config = dict(
    model='image classifier',
    dataset='procedural textures in two colours, tilted and lit',
    train_examples=195000,
    image_size=64,
    crop_scale_min=1,
    horizontal_flip=False,
    translate=0.06,
    targets=['ground colour', 'pattern colour'],
    num_classes=[12, 12],
    arch='caformer',
    norm='rmsnorm',
    norm_position='pre',
    activation='relu',
    mlp_ratio=4,
    head_dim=32,
    fused_qkv=True,
    qk_norm=False,
    layer_scale_init=1.0,
    parallel_block=False,
    inner_norm=False,
    patch_size=[4, 4],
    conv_stem=False,
    depths=[2, 5, 5],
    widths=[64, 128, 256],
    kernel_size=3,
    loss='cross_entropy',
    head_dropout=0.2,
    init='kaiming_normal',
    residual_init='scaled_by_depth',
    optimizer='adamw',
    lr=0.0013,
    beta1=0.8,
    beta2=0.99,
    eps=1e-06,
    grad_clip=0.5,
    l1_shrink=0.03,
    cautious_weight_decay=True,
    sam_rho=0.05,
    steps=10400,
    batch_size=128,
    epochs=6.8,
    lr_schedule='cosine',
    final_lr_fraction=0,
    warmup_steps=520,
    weight_decay=0.1,
)
Rows from block 8 of a small image classifier, named by matrix and row number. Rows with one number belong to one neuron. Each number is 128 + 32 x the weight over its row's rms, rounded and kept within 0 to 255. All counts start at 0. Numbers have three digits each.
After each neuron's rows are labels from the 100 images, of 14976, where the neuron reaches its highest value: "patch colour" is the nearest of a few named colours to the mean colour under the peak. Only what is clearly more common there than usual is listed. The data: procedural textures in two colours, tilted and lit. In brackets: how many of the 100.
# fc1: MLP up (model.blocks.8.mlp.fc1.weight, 1024x256), inputs 172-255
# fc2: MLP down (model.blocks.8.mlp.fc2.weight, 256x1024, transposed), outputs 172-255

fc1.258:128129128060128175128129128128129131207132127127128129085191129124128128128128130128128135051126125165128128131128132129130128128128128128127126128128126128128128128128130127124130128128048128123129128129128124133128128128129127128128128125130133128128
fc2.258:088156121128127126128136128112131128123145123128128131148128128126119127129128129131126128127131112128128123136131147125125128119133128128120128118120129171128122127128128131128128129146128129090125125121118107127104128128126129129130127127128127128121
patch colour: cyan (28)

fc1.49:128128135128128191127128128129000128126128212130127127128129000121130130120129128128146126128128133127129128126128128128128097129071128128145127126130128190134128127128128122137043128128128128134255127128128128128128128128255127128128128128128128128128
fc2.49:123128128128124129127118128090130128000131107128134130128161255127128131127125136128128128109128125127129125129127128128118150121128128128014128129128125077128128128128129127128128128128128057123128130128128128127127128128128131129129118127128128128130
patch colour: green (38)

fc1.23:128128128128128128128128128128128128180128128128128128125128128128128128128128128128128128128128128128128128128128128128128128128128128128128128128128128128128128128128128128128128128128128128128128128128128128128128128128129128128128128128128128128128
fc2.23:202133115129128128121128128147128128000128111128126146128128001129164154129128144255129128128129138128129128128126126118128129128120136106115125126176134135157120125128124129123113128128123128000132128120077121139136128128072128128107159120080123128128
patch colour: purple (34)

fc1.102:128123136129159130144128127126157130197000128125130139000138128126071124124126128128128139137127112128128129127128128135130124126128125131127128128129111126119128140128144127093126089128132154127128128134185123131127126128201130132127118128133234129131
fc2.102:120129128130129126125032128128127128129175134128097128255127125118128128133128128128131139127123145128129123128116128129136136128131129110121060141127127145128128128128129128126135138129128099128128128128131127125151128128128129127128255113127128127088
patch colour: pink (50)

fc1.312:128128127128128128128128128128128125128133127128128128128128126128131128128134128127128128128128129128128128128128129110128128128127128128128128128128129134131128128128127128129128128128127128128128128127128128128128128128127128128128000128127127128128
fc2.312:157133127165127141124129113226130125147087126128042130110119127138048127127116081133161136082125131127129122093132081100130130152128118135118161120130124208128120101128090060111100119128131127000134118068132056118080128128119079128124157172140118124127
patch colour: brown (47)

fc1.632:156128128128197136156128128128128056128128129128131128128128139128126128128126128128135127128128141128128090118255128128128128128016136128128175103128128128129066128128128077138128128128043128189131128181130128127128223128241128128129128128128116128128
fc2.632:128128133084128133111128128128131128089126127128182131127128128123129128128128247128255128128128128128129128128104127128213128128128128128128128131133128123128128128128128128128123128127128142128133124084128121128128128128046129128128128001128128128128
patch colour: green (63)

fc1.198:128128120127124134128128128130130110255130029131128127127128122131139149128131128122124131128128122131132127131123128126128126128129128127205128122129138129133129128127128129127127128130128143128127126128130115127132128129133128128122128120122128128130
fc2.198:112157129132129147128115128155124141167141255127129112022092128127136135128126134125135135129124129128129126119127130111134127128143125129227126128111125161132127122128131117145112128128128122138122103135124128135131128128127128129105125111128128127105
patch colour: purple (28)

fc1.500:128131125153128138128115129128128132247115137129128130129122123128121132130080126129129123140128131126128140123137068129128127128136255126122137142118128129188131123132125126128134127128128129132139132125128000125131132126107120129123133128128127131128
fc2.500:127126134000130163128255127129105130155121128128142127119128126126128127122117151122154153138127136123128127061127121128132134130128130171131019128134127126000090118128133128126223128124128128141134129130128147255106128128128135128127127125128128117133
patch colour: grey (67)

fc1.246:128115219127128199140129128085131128127130143121161122128158128077128127100119128059135129128125174128135086128128249128128129072128128143142130124128109128128119134128186126127126127104145128128128128129144126128128122129136139129126000128130135128128
fc2.246:127130128128128044049128126129127122128128089130130132169120128128128129128127135168131128127150128128128128128125128129128127127180125128065121128128128130125128128128127162127128126130118129122128122083130125128128128128000128128117255128017114127128
patch colour: white (69); pink (26)

fc1.566:128129128122128130123147000044128127128121112128128163130152129158115128125128128128129127128164124128129071126123133128125195129109193131127128104128128128062090129126089129124099119127082128127128127129129123128128127128128132128127048129091119108128
fc2.566:129128127128128129128128128128128128139128143127128128110128128128130128128181191209128131130128128128129128129128128128128123127128127128205128154136128129124128128128180127128138134127128128128128128128128128128128128129128150128125134062128168128128
patch colour: green (97)

fc1.164:131128128128128128124128126131119126129127115124128128112128129128130132128126127128127128128134130130130128128125132127128128080128128128255132128128128128126128128122129127125128128128119136122128128225082069128128128134128126128127127128119117127126
fc2.164:130129086128128119127135128131128127111128128125129128126119127160128128128128128128131124128128129128127131128128127128123127129255130128129136129127128127128127125128129128127128122128128132128000127127128128127127128130127127128115125127128128128127
patch colour: orange (32)

fc1.374:180121124128128128128091127128131128128115127130128144128128114133128120133128128128128127128128128159128128128128128128128126128128128128128130128128128129128128128195137128130128128128128218128128129128128128128128128072128128128128128130126127128091
fc2.374:103130128128128128129141129129106128128131126130128125203135219128127215128143145128128128088128000127169128127130125128128128129121128128127129128125128128085232202128022127127126125127128122121140008143166099128126128128128127123128128130129128128127
patch colour: red (78)

fc1.105:129128128019128128128128128128129128181127128128128128098128128128129128128128128128128128128128128128128128128128128128128128128126128128128128128128128128128128128128128128128128128128128128128128128128128128128128128128129128128128128128128128128128
fc2.105:133141128124128125126137128129129128118128121128122128130128120127129128126128128217128128126128128128129128111127126141129128129139128128089128128131127140128126123128130126112110119128128140112135123123123120125113128129124113128128125128132128128127
patch colour: orange (29)

fc1.61:145128122128128126127128128128123126128073119125128128129203127131125127128128127128128128128135128132128129128128128128129128128128130128128128128124130128127130129053128128127128128128117128128128128211128128127129128129128127128128077128120124128125
fc2.61:136005095127128112127121128130114127132118250125121128126128255183122128128130125128133129128128128130128128128135126129128128128219128128131140128128139102125091128128128197224128127129127132137129146127127128125128128144130127128128135136122127129134
patch colour: orange (29)

fc1.439:148111125135128128123125138131119130255103129119127127130120129123131136132128128126130128130125129145129133127130126150131117126133128126128129130124129116123130132123134131123155131117127140136130130129128146128130130133129127128128132127121127131123
fc2.439:164130128128135151181126127163128132195040126127111127011120127146189135122128136130129150130119177128124126135128070117133124124048113128170223127187126055118127124129110111255093128103129128252137227139127118172135128139128124118115124126131129127128
patch colour: blue (39); purple (25)

fc1.277:128129128113127128127170060107128117238128108129128136129129127129122128128117101132133123128132128128136124102128144128124163130116143128128127113128128128122123128128128129128129128141127128128128127128128090128128124127128134128110060157128126105128
fc2.277:129128126127129128128138128120128135135194128127138128255128086126148128134128173255128129128128128129128127129123142129129127128128129128139067130128127128128123128128131255128142137127130128126129128128128128128201128128059130128128128002127129128128
patch colour: green (95)

fc1.426:129129128119128132125126127128067121130128074128129120128128126128128128128128128118132154127129167211164128126126128129130127129128135127130128132128128128129128128128131098128126098127126130128183127128128128128131111127128128128128113128127125041128
fc2.426:126131128159128129124086129127104131136142130128128128128086128127129173127127137127128129128126127128128124129127129124128129125172128147128127123101128182128128124128129128143128255135128125126127128128128121170129128128124007122127127125128128127113
patch colour: pink (40)

fc1.405:128128128128128128128128128128127128242128128128128128097128000128128128128128128128128128128128128128128128128128128128128128128128167128134128128128128128128128128128128128128128128128128128128128128128128000128128128128128128128128126128128128128128
fc2.405:135116127128128129126128128128141134203131134128142138129128255128128127128128128137130128128128129128128128138125127162130128128137130128122127130127128127128126128128132105109130129128128127117118127131135125125128128128129129128128128133128128128128
patch colour: grey (56)

fc1.192:120134127087128125127129128128127121135132128130127127130128127133126107117128124131131128128137128126128128127128125121125131134128133226128129129128131127130128126127126129090116122129126117127128128124128128124128116129123158128124031128128127126132
fc2.192:131128128128126128123127128138127128128113120128120132255128123130127126128129129255105135129127130128128126123128114127131128139126134130139117128128127128128124126128106139128123127124128128129131000123129102130178128128000128128121116124131131128129
patch colour: green (78)

fc1.201:127178203129121122095127095128128127128093123129128136128127145128122125130121126128128128127128229117128129128128114104128128128104160128128128128126164113146137123129128097127128128132128122129131128094113087121130128123117000127128129128128127129129
fc2.201:128127129013135146128162128015128130130128128128228127255128106061134128128127176127128128128126128143128113127024128175128128129128130128128128128128127127128128128128129255128162129128132128201128107134128128128231128128127252128128127071129152128134
patch colour: green (60)

fc1.323:176100128128135129130135088124139125127114122132141145128130124170128127128128128128141128128128119130128128128128128131127127127128128128128131128133102130000091130130139145129129103127128143126128128132128128128128128127133248136128128131128128130129
fc2.323:000130128129069128128128160128126128129130132128128111130128174071167128128130135068129130000082130128129127128132128128128128128105129128111128140126119077128193253127128106129126127125210107127128128180128074128126128129128128128167128128128129128127
patch colour: red (71); orange (27)

fc1.349:129157126128170145111116128135082126129129128129128128130128034128127127128123128128127128139135141128128128109128125127128131130129255129128130131127128129144127106128127127032116049129127146128132131127127128124128126128121127129127112129128128128129
fc2.349:127128130128128128127067129128128128129128128128128128128128128115128133124125130127128129128128129128128127128149128126128133129130128128128000128127016131118125126128142128126124161102128122128132128127126129128093128128127128128129140127133128128127
patch colour: pink (45)

fc1.630:127127131128128147132126129129128134137128128128128128128129128073128128128127128044127128127125141127130128128128119128145128136128128126128127126133127153140129128206130127130142131127131128128128127128106128128128129128128127122124128068143132128129
fc2.630:128076122130128112096128128128062128129126128128129128220128125128125126132128128136128129128128131042128128130128128128128128128128128128129000128128128000126128128125129185126128129000128120128128211125128198141130128128000129128131199128128128128125
patch colour: pink (47)

fc1.564:128128130122128142128128128128140124146128084175251210128129128136128127129128128129128132128128128128128132130121128132128128000128130126128128119147128127128128130128128087128128128129128132128124128127132128127128124128129128128128097128128128131129
fc2.564:125097128238128131127127128128132128135132128130129140127129119123129134096128128128128124128127114128130127123127136122128128128128056128131000120128123133127126127128100128128128141130129128127131128130128117137128128128134128128126255068129128127132
patch colour: pink (27)

fc1.446:128128200128128128128128128128128128255128128128128128128128128128128111128128128128128128128128128128128128128128128128128128128128128128128128128128128128128128128128128128128128128128128128128128128128128128128128126128128128128128128128128128128128
fc2.446:128167130127131161000128128132140131065153120128149134125108027124133128128126133131145130128126135128130122119122133147135128130217136131104126128139123220128117127128146121122129117127130135128118128143138107140131128128117130129128128132131129128128
patch colour: grey (59)

fc1.352:144127163127128224128130131127128128246000128128138123128137128035129127128126140110133129123076128125128140084128124255215074128127171128127128128136109112126124129127172072122127128124180128145128129129129130128127128128129124128128126129232179127132
fc2.352:128000128128128062128128128129128128129079135128126128127128126106127000128127126127184132129128138128129128128128075128131128129129130128128127202128128077127129128128133195127128128126128127172128235108128132127143128128129143127203127128134212128130
patch colour: pink (44)

fc1.498:128127255127128133128128127128129128207127085125128128128166126128128128128065099128128128129129133127129128124128128128128129135072156128128172128130128119125128126126128051120000121127017128129129122131128000128125127128128130130119111162129127127130
fc2.498:128128128127130134128129128120121133135126128128141128255128118098103115127127159255126128128128128128129127122124128130132128152127130150131093130117127126128081124128128255128128128121131128128136128128129197145132128128044159128128126076129139128127
patch colour: green (80)

fc1.474:128126128140128128128125128128128128128127125128128121128128140128255128128047035000092129126128131128128128128128128128128128128037129127129128128126128128228138128128129116128111129129128124071128128193123128127123128128255128128128128127128086128128
fc2.474:128129128128128119127128128128129129099163235128129128128128121128124007130128128182128128125128128128125128128128124132129129142130128128015129129128125129128066127128128128128128129128128128139105128115128129126127128128128128199131128128128128128133
patch colour: blue (43)

fc1.334:127141128130128126128129124126129125124128128128129133130128129128094128123128128129128128140125073128108118130130128130127128126131128129127131126128128133125127130127126128126128124128129128128085128128129093128128120128129128128134001129128129128127
fc2.334:129130129124128139126131128129122130149138127056144119126128122122118128128129181118253138123128128128137127123128128131130133128139128131128121231128127146127127128127255128130125125126129130113133107128127124128118128132161122129128134128135128123127
patch colour: orange (36); red (26)

fc1.45:128129128127129128128128128091139128169128128121128128000129118128128128128128122092129132128128131193129131128128128156127128126129128128128133130118120131128129128128154128127128123129155128128128128128129030124128125128155128152168128131128128130128
fc2.45:124129128128128131128128128039128128129184132128130128255127105125109128157137130162145145128127125128128104129128174128129128127129138128126128129127128194110127128128128255122170128138128127122005126127133127127146128092103145127128154128128128128110
patch colour: purple (45); pink (36)

fc1.549:174128128000128128128128128128128126180128128128128128128128128128128128128128128128128128128128127128128128128128128129128128128128128128128128128128128128128128128128128115128128128128128129128128128128128124128128128128128128128128000128128128128128
fc2.549:127128139127129171128129127127136127179128084125129132129128126087137167130127142100116128123125128128129126130138132132129128129108124128112128128177126177132125127128128129124129128084129128023127129143121127163023128128128128128127126121134129128128
patch colour: green (29)

fc1.576:128139129131128131128127136130067128126128128116125127128128130127128181118128128000128128128131137128126131126128210122128128129128128128255128127128128134132130128067128128128128129154128127129129128128128127128129128136128122127106128128128128128079
fc2.576:128129128128128127128128128128133130128155128128129128128133128128128128128128128128127094064128128127125122133128128129129128128131128126000128130128127128128128127128085128190128130128128128127000128128128129127128128128128129128239147128129128128155
patch colour: cyan (34); green (27)

fc1.633:132128127128131129129128128128130128200061128128128128128128127129128128128128128129128128128128128130125128128128128129128127128121128128128128129128128128128128128129128101128128128128128129128128128129128128127128128127129128128129123128127128129128
fc2.633:168142115126125145124135128142133128128131132128112146133123110150123133132130000255113125128128128128130146098136128180139125128157128096090196087125128141109126128128090121126129124137128178152138255121111107146121128129104120129140121226110128128127
patch colour: grey (51)

fc1.264:142128127133128205128121142143128128127128128070126128000127128129130128128128125074128223128138131141128140246128127128173117128129128126128140128128130125128129132121128127128128128128127132128128255132128128124128130255255125127126128128127126129128
fc2.264:128127128128128127128131128134128131128128209255128128128121136128132130096126128205127128127128130128129128128130117130126127136128000128122129129134127129128126127127108128218128130000128128127132128128129128128124128128128128128128190133129128128255
patch colour: blue (91)

fc1.482:127129128093120129117124132131132131247131105129131159128165112128128131141128136127210128127127128117255128128122128115129137129129125126127126123132128131128128119131128109127129128130128227128126122125129059128128129128103128127119126115128055128131
fc2.482:128135128128127137115131128128126128137177127128132132206109126128134130123123137135127128127127088128128128128128147129128128128187120128047124125110106145127120028127128128128127128130128129111128127132103128139125128127128128128127180119125126128000
patch colour: grey (59)

fc1.317:127127130049127128129127127120128127255128099130141137109128128109127081127123129128133157132127128127127123128135128124128128106129139139128127128128128131127128130141128128128000124128128128128130132127000000142121118125128146130126037128135128128128
fc2.317:116128120131130128088126128128128130140128135154128132128128211128128128000125125134128139128118128141130124146024128088128125124237055168131123088000121159130173120184130128132127128140130127188128047104232120128255128140099128129129118123129128060127
patch colour: white (26)

fc1.393:129128128129129128131130128127128125128040097127123129129137128099144127130132128128131127127128132130126130128128129128132127126114129128146128128131127118122130130128127130128114096127128128127128136139122128130128128128129126128133033129127127129128
fc2.393:144132121126123120126147128128094125229128175119117109134055127130088090130130112169131128125130129131135133128127126135086128127208127128128139153113142125118022128128126242121125122131126134255127140126125155127128128128127127128132128199128124128124
patch colour: brown (49)

fc1.219:136127127130128255130128132144127129127058128128128124128136128128129133126130138128128120127188126187164130124135128129124126129128127126151128128128135111128128128126128128128136128106000129128133129134130134131128132131130127126128128128096128127128
fc2.219:141127128100129117127131077134130128129112125128128130103128165133128131125128128128203140128127128128102255128084125128129125128129141122130141128107142000128129129128128114127118116129128130148083127031129119124130128129128127123122123129128127128141
patch colour: green (51)

fc1.661:176128128130128128227128128128129128150128129121127058000128122127128128139128127128133128128128130176127132128129128161130021097130128127128129129118125127131129128127204124127129128128230143128123131128128079116135128128131128135180128128128129138128
fc2.661:039130128128128128128128128034128128128225129128128128255127127128128130133128128169129132128128129128128120129128201128128153127128129128128128128127128176070127130127127255124215127143128101125094099127128123127135128128121132127093168128128128128088
patch colour: purple (68); pink (30)

fc1.440:129127128129128124128128128128124123143126128128129130128128127128128128128127127128128128128128127128129121128128127128128128128128129128128128128128130128128128128128128124128128128128127129129128128125128128127128126128128129128128000128128128128125
fc2.440:129129134124133160126131126148129128153112128130128124128124126108124131123120128124147145127127137128131127067133125128128142137128130131048130255135125130128123123128133126255095122107128128120164121119129111128108128064127125130129137129151127128127
patch colour: brown (45)

fc1.589:128155130128129128128131127255128128127127091129100128129128129128128128114128122128112127130128166124096132121128126043128132133124125128127173126128129124154128082128126131128118127127128121129131129128128130128126128128095113128128072132128129127133
fc2.589:129128128035127129121128126128128128128127131128145128126128128132129128128128156130173128128128128128128128128101127255127121131128131129128144128133128128128128210128130128128152128130128127128128128133130128129255128128128137127125127126128129128130
patch colour: brown (44); green (41)

fc1.0:128127154129128128128128128121128128128122135101127127121129124128085120128128128128131127128128128128126107128128255129129128128127128176171129130128128124125127128128210136119128116128128128129129128129128128128127128128129140168130127128128169128128
fc2.0:108129128128031128128128128128116128092152128129128128255128128126119128128129128127128129128128129128128127127129127128128142132128129128000128128124128129127128128128124130128128127128127000004128128128128086128128128128128128128128156128128128128126
patch colour: red (42)

fc1.428:128128129127129159128149127128121128128127127128128128128127000047127128128127121128128128131130128128124016128128128128092128128117153126255130120127129231128128128128128127128096128128127128128128127128027123128126128134128138128128101129128128127128
fc2.428:063091132132126111127099130121128128061123128130129128255129255126128128128123128128128124117125130121131128128127125129114130125128128137000128128128126095129129128128128127128129128128138072132128127126130130125129128127053090129150125128128133128129
patch colour: pink (49)

fc1.161:191126128128179235131130128124136115177126125128129128102128124129128129130128129128132143128125128190128108130128128129128122122129129127132131128128128128125128128132128128128129128130128136128120128129129125128128126128185133128127000128128128131127
fc2.161:040132128129128129127086128089128129130127128128128120165127127078128126140130129112143135127074145128128123128125123135139128129111143127127128213089126128132132134128128122212121124128131128121132128128129126122124128120135124128128151126128128128127
patch colour: red (34); pink (33)

fc1.165:128128128128128128128128128128128128255127128128128128126128128128128128128128128128128128128128128128128128128128128128128128128128128128128128128128128128128128128052128128128128128128128128128128128128128128128128128128128128128128129128128128128128
fc2.165:255135119125128135124161128128198128019193094128130138128099035210136127128127127170142129128129128128130126134126135241128129128166128115101132097151128161131106110128101113124129126188130238124083127128128070136128128128092128128125179135086114128120
patch colour: grey (54)

fc1.186:129127123128128120126127128128129127128038132125128144128126123119120126128109101130128128128128156129127124131134127128126128130130129128127088111127144127130128128129125126131128128128116129131128128118029129126128128130129123128129118129128115129128
fc2.186:142129128126129128129129127137128128132127128128107064125128185133125128192129181128180142129128128129128160128129123241129130128129129125128168231128130077128128129128128115123112051129129132129129177118128128114118128128127128125128255184128126128128
patch colour: brown (69)

fc1.397:129128128128128130128127128128128129128128129126129127128128128107128128128133126128128130129115133128127129127128127129129128124129128129138128129127125135128127129126187129126134128128130128130143128128131128126129128129128129129255126128157130128128
fc2.397:015128127132128128128128128126128125129204123129128128128128131128128145129129128127123128120128128128128124130128171128124129124128123128049128103128127129127124129128094255127128127128128128126092129127029120129126128128073128129130255129128131128126
patch colour: purple (32)

fc1.100:196128128109135128128129000128128128128086126150129255128128065128128102145128129130132127128129127128128127128128125152128128132128128128128128136127128129083017120201128129085126000129127137125128129128128128129128128121127128149128128128128127128128
fc2.100:024128132128129129130128129128128129062128128128129104127131219091128128128128128018128129128123129128128128127187128128128128128128128128012128129128117128128128142128128074127127126060131106128064128134128128128118128128163128128128128128132128128128
patch colour: orange (28)

fc1.403:123128128128129126128128128128128044254128128129165129128128127129131128129130128130127128128128129129128114131128128127128128128127224128127127128128128130128128128129128131129128129128128128127128129126127129128128128128128129128129129128128128129128
fc2.403:166143079077127121123141127211128128125130099128086138119080111136110128129133128132130129093138129131128154109159106141134122131187100117115158121164125143128117118123136125107119113127127141102127125121117128128092128128074102129134128152128121131126
patch colour: brown (53)

fc1.424:128130123130125125126128133133118128255125128121125132128124132128128132133129128125122128128128132128128132128128134127135127128133134124128123129125129128128132128123128129110128128220128127129134128126128125127130130130112113127128128121125127128126
fc2.424:128161128128128147135114132158117130143129128134128103069122128128165133125129165128127129128127130126127131126128122126128120128121000127152140120133127129167129125129099128255124128118129127144129127133115127158143128128126128126129121106128128121128
patch colour: blue (28)

fc1.84:132128129127128113128127128126128123220128130128128132068127129126190128128128128126128128127128127128130128132127126128126128128128129127127128128127133128128128129128131129128128128128128128129127125122128128121128118127142128128135000128128000128129
fc2.84:124123128129128128127121128123128138128143162131128116162115112130128126128125120128129129128128128128128127142128125146129125125128126131133131128123128128133136128128129108154127133133140128130115119127128128128129128128130127128143255128130131128128
patch colour: grey (52)

fc1.723:135126128129131145128126128131128137200124129126126123130129112128128124130127127074128128128129132128129130126123119130130128137128130128128144128127126255157128126129129119128129128128128132134199130129128131127128136128127128128128129128128122129127
fc2.723:135126126094125006111140128138121133157107115128111153123129126128103128128127131128134131122127128127128128128139116128130128130128109129128058127130131128111124104128131137126112117128128138128168128114110114163128128128127110127154126127143128128150
patch colour: grey (54)

fc1.647:133148125075128221112126132131128128127122128131176129038122130126127128128131127129127126128131128127142127000121126086139129129129165121128130132127129126128128117131126128130138128128124128130139042124137128128135128128123127128128096108125128132128
fc2.647:128128126129129133115128128137122128130130126124126128255000184130137141118127128255126128126127040128129127128056130128128125128147128128127126124118092143130128121128128128128128132131128128127127124128128124128148128128050115128126255128126128127128
patch colour: brown (45)